A small CTC image transcriber, trained from scratch: arch xception, batches of 64.
Rows from block 4, named by matrix and row number. Rows with one number belong to one channel. Each number is 128 + 32 x the weight over its row's rms, rounded and kept within 0 to 255. All counts start at 0. Numbers have three digits each. After the name is the row's rms in percent of the matrix's.
# convs1: first pointwise conv (model.blocks.4.convs.1.weight, 256x256x1x1), inputs 0-127
# convs3: second pointwise conv (model.blocks.4.convs.3.weight, 256x256x1x1, transposed), outputs 0-127
convs1.110 091:140147096114149171162124055118149126083150096113147194181142118113181120218172169093120116135155118103108106173127146138111124105122143108221102142073118149126127148153168139160114161107195146054074127133144109045092156163103134138172128091141116133123163065089102115160196129114161203084152101134084102135147128181111101109091125158105167105163110138127119157079127228093126103095130
convs3.110 095:110130176204066057044140150146200126123136081122073135144196127121133097176083154130144114130161206102132145136142125063109098096133171095112112136104145148171182146151080146142067166122151116114104039113187130135148130129156080122159130206129189168127116137144150163105167150103115133100077096097087107172128123126099106086168050091113078130128137136174103138148125122133125114154138
convs1.111 102:098169162171142099161174145169108152164085156140057113094139119140172141075151110142109100126120128156185167134155098181140098114113140126073091191139124153183188161101104101111139144058118086121093150132161123152127203140111159107128096088110152130105157112125145060141140134081145153162074131164069182104133070139077076138132130121148127116140165142134125206098132139067154194101145
convs3.111 107:165083134201065110076108134113136089166108121151148165127110149122143106167138113114132148109127147144139143165180111105150162121056181163061132211168183111133156131123113138151163122095111194120129158121119130126132177089141132064142042051121166128175082085187095196097133200075146189123203153104124105115093148164131108092137140128040137162130105075115144165162130113098163130162167
convs1.112 094:146137075112076138120110176158093210222083140085138122088143128105129112150136097106099129167139098156146127144083141124176160128135115129121188116112137106124154152075081107111182068135110090117132137134156149112122098110146080131106120122125063129125107080071116113089142162140114130144193137082096130106153145119102150108160170156148055118144091103091099155156097098167127109137091
convs3.112 086:125053096076103112165128122186121126129078128077131134142137085090113072099131078139209144109110114064115108139117084111094153128117110139105125123090156146100211130145129138167120148112121177172099087174145157096172051133140125127154165128093090180072119198108162067133080116133132129096095152122099118187118144157092158159120135104108121144190130114233178055165125120177168162088130
convs1.113 107:131103127122154099195137131129150124115102047130088167090124103124149157142111142104114154130156112179109131127198170151102057127133176138093098140138156110130130134100110056147132131124115147168137145127131145187150171128139109122139133123103108109127173096120138114114098144142125118124127132050084123108120117145161163170109129130182144113153123156107160115109097114167073102187190
convs3.113 105:123145126097171124151127152125147098180168168157191128146090084151150114132113152140108148153130123090123129112127119135095129136148017118111115131115115121149104114204105139110065158135124142162094139140143169165112094092148126145130116082162172140146183076160158133108116203214175150098112176139153057152145150153211167109140129109135173184123105135112114023068152172175154158118154
convs1.114 109:120118135090133142119147136110157184143150129096149156143138099135129121152103112177132092121076129133148065127132145147164180118127108155204071090112136138098172121043123149102146152111118126108137121128099101106154098144125113129138145123197127107106148122087052114146135114137115146099063182054104133165133085183134165138161152167124119118203119096155116158115162039160115156131172
convs3.114 110:213148121098138133083071137126170145112116116071134109114128125178136077122149134108179157149109171127148160183084117167105124172124061124118165141078081147092144158165161152154158126147127125118152110119088165146121138145077138151089075122106126128130164102185165095084130088109164137113141102122096132132102082131130203136176149088176201130064077103065090122136189137122174078114070
convs1.115 096:125099136077070117057112142105155095116136116120150123081109163146174144125144070140176126145132110120078129115126164207103146149174137161117156119086137091114148239130141172134102134135118159104183136086174186147097178123122068122102095094094124119175104109112090086087141134149123150142129176161074143126111134119134186143125129125123155204095138161148132142157172123105092047135112
convs3.115 088:157081146107050116116145138099101123128129179119186152128162144102163173152102143101142095120036131087082047143081151081134132107093117146125172110163098168195152155152101175113046145095109155070133177188169170106133122152146085112174107156114106103141146144090107170108120128106132088085134189146139090106129150081093175143133163131102157109186135072148148147085089165128138130121103
convs1.116 094:116114105151152102148125139129108133155127153148084158179131144131055127117170162123071152086134146035153163110138121097126120144099133028102094104061132109100151160087147094153095164114141108108194113155095046167171183175094153079167130148138122145139199131108134149102114140149130146173096144137149125118055070141139147089108153158133126118128160148186125124159145153116150079117083
convs3.116 088:169116121175102126087117091134154144159114115181161042132128127128132076158176130113126135077135106156127136117130139101124144181186152213110161108129090121164139079136137117060171128117076138149168115104145173117213115086145143126109197179089094131125156081073132128122086101105095113072101105107116108154205113132163159127149107129164148058114140088109162136151044118103086113144125
convs1.117 106:082080104143151088099117145104112077156170070111145183106143129124076173099151125142131116193157115129082096097101132182108111133208215158092158086107166112136207150050144160177173114081153147168096142127059142167142162135160139115126129182110091126063132094132193085118193138170102153096164123140209057105120098153135145080158126140136148122203153162086157176122110156101124147122143
convs3.117 104:120083134100105118111151020117088122074157113133124110122204134115064147069090092124166117112118142127091116134129140138068089169134089126066133179072176105158142130197159149152130097122151102134091132074123151102108174101175106067075159104112162148196116137145191158177085175164149136115137111122161165142134132102070129155125099151178120112171144119098089148078089108131111136147192
convs1.118 094:134112127122084128137108145113139126104081089162083085094160136104112133116102116132165062127129124109102194150181084121143133130139174101156123116148133092140149113183073163088141121093187163119146092126102097069137124099112152098080141094170135159185134114111103199113126124086179074098077067141142135129126027128127111113094111102120108082142125139140129053135139113162117112088107
convs3.118 099:147179146145156127117089137140129078110121146161114182141091061120178133149106136143118130197128143162169117165134149185113118114184155123162116141144136150165095104085164153072104125128121128146101086202119163106161114158131131154145130119170192225109150136200128103105129132102181166168081187151137182143104105107139146182161163117176147114169110122088124102119162107145073112117150
convs1.119 099:124119135128165162088151140125110137114081117110088189101114130158064138108087092132140171155134091158122140068140121165179180141150132135153141165106102147067120133109116172092121159148190184203171124111158126170173104143140131157159114096090119167191158073143114115135171046108123160097090157132087149141140124131161145082136122163178158118088109188097076155091169097183161112181117
convs3.119 098:177129117112106161093129154156147143108114101139157093154193098133179062133147106134145166120057099065196158143120141131091155088104145114163145250137121108160148126092121149181114166153106148140115091120107140174115142075096090094121073140083140117117112171146101110074168114146148151129112100102130137179093053131142105108096087085152111107097099139133144178093158115116177145073116
convs1.120 110:164123128139116147111134154131107152140153096165131114167172124157172168114122103104150109052185176168092103172096159155089145150130111127155121156211084082126124129139169140178083189119162060160114139151100102116176154110099098109137142168116138106109143112117084147150190180106102090139129152161079155184163145105153109196141132155120141097091091146131067122138128120051150140164153
convs3.120 116:142148098131127098134115170118167081140078161165132139177111086119133120136095054170146091169130095104116151148126168105096150138102080080144148102054105095134066070138087128120128134105110172145107137070100079114103073140178075150167113042121078111152101193146121101140085128147064100169180100165116151060120125126212155131123107144115059102108109111047083146085122172112106169166082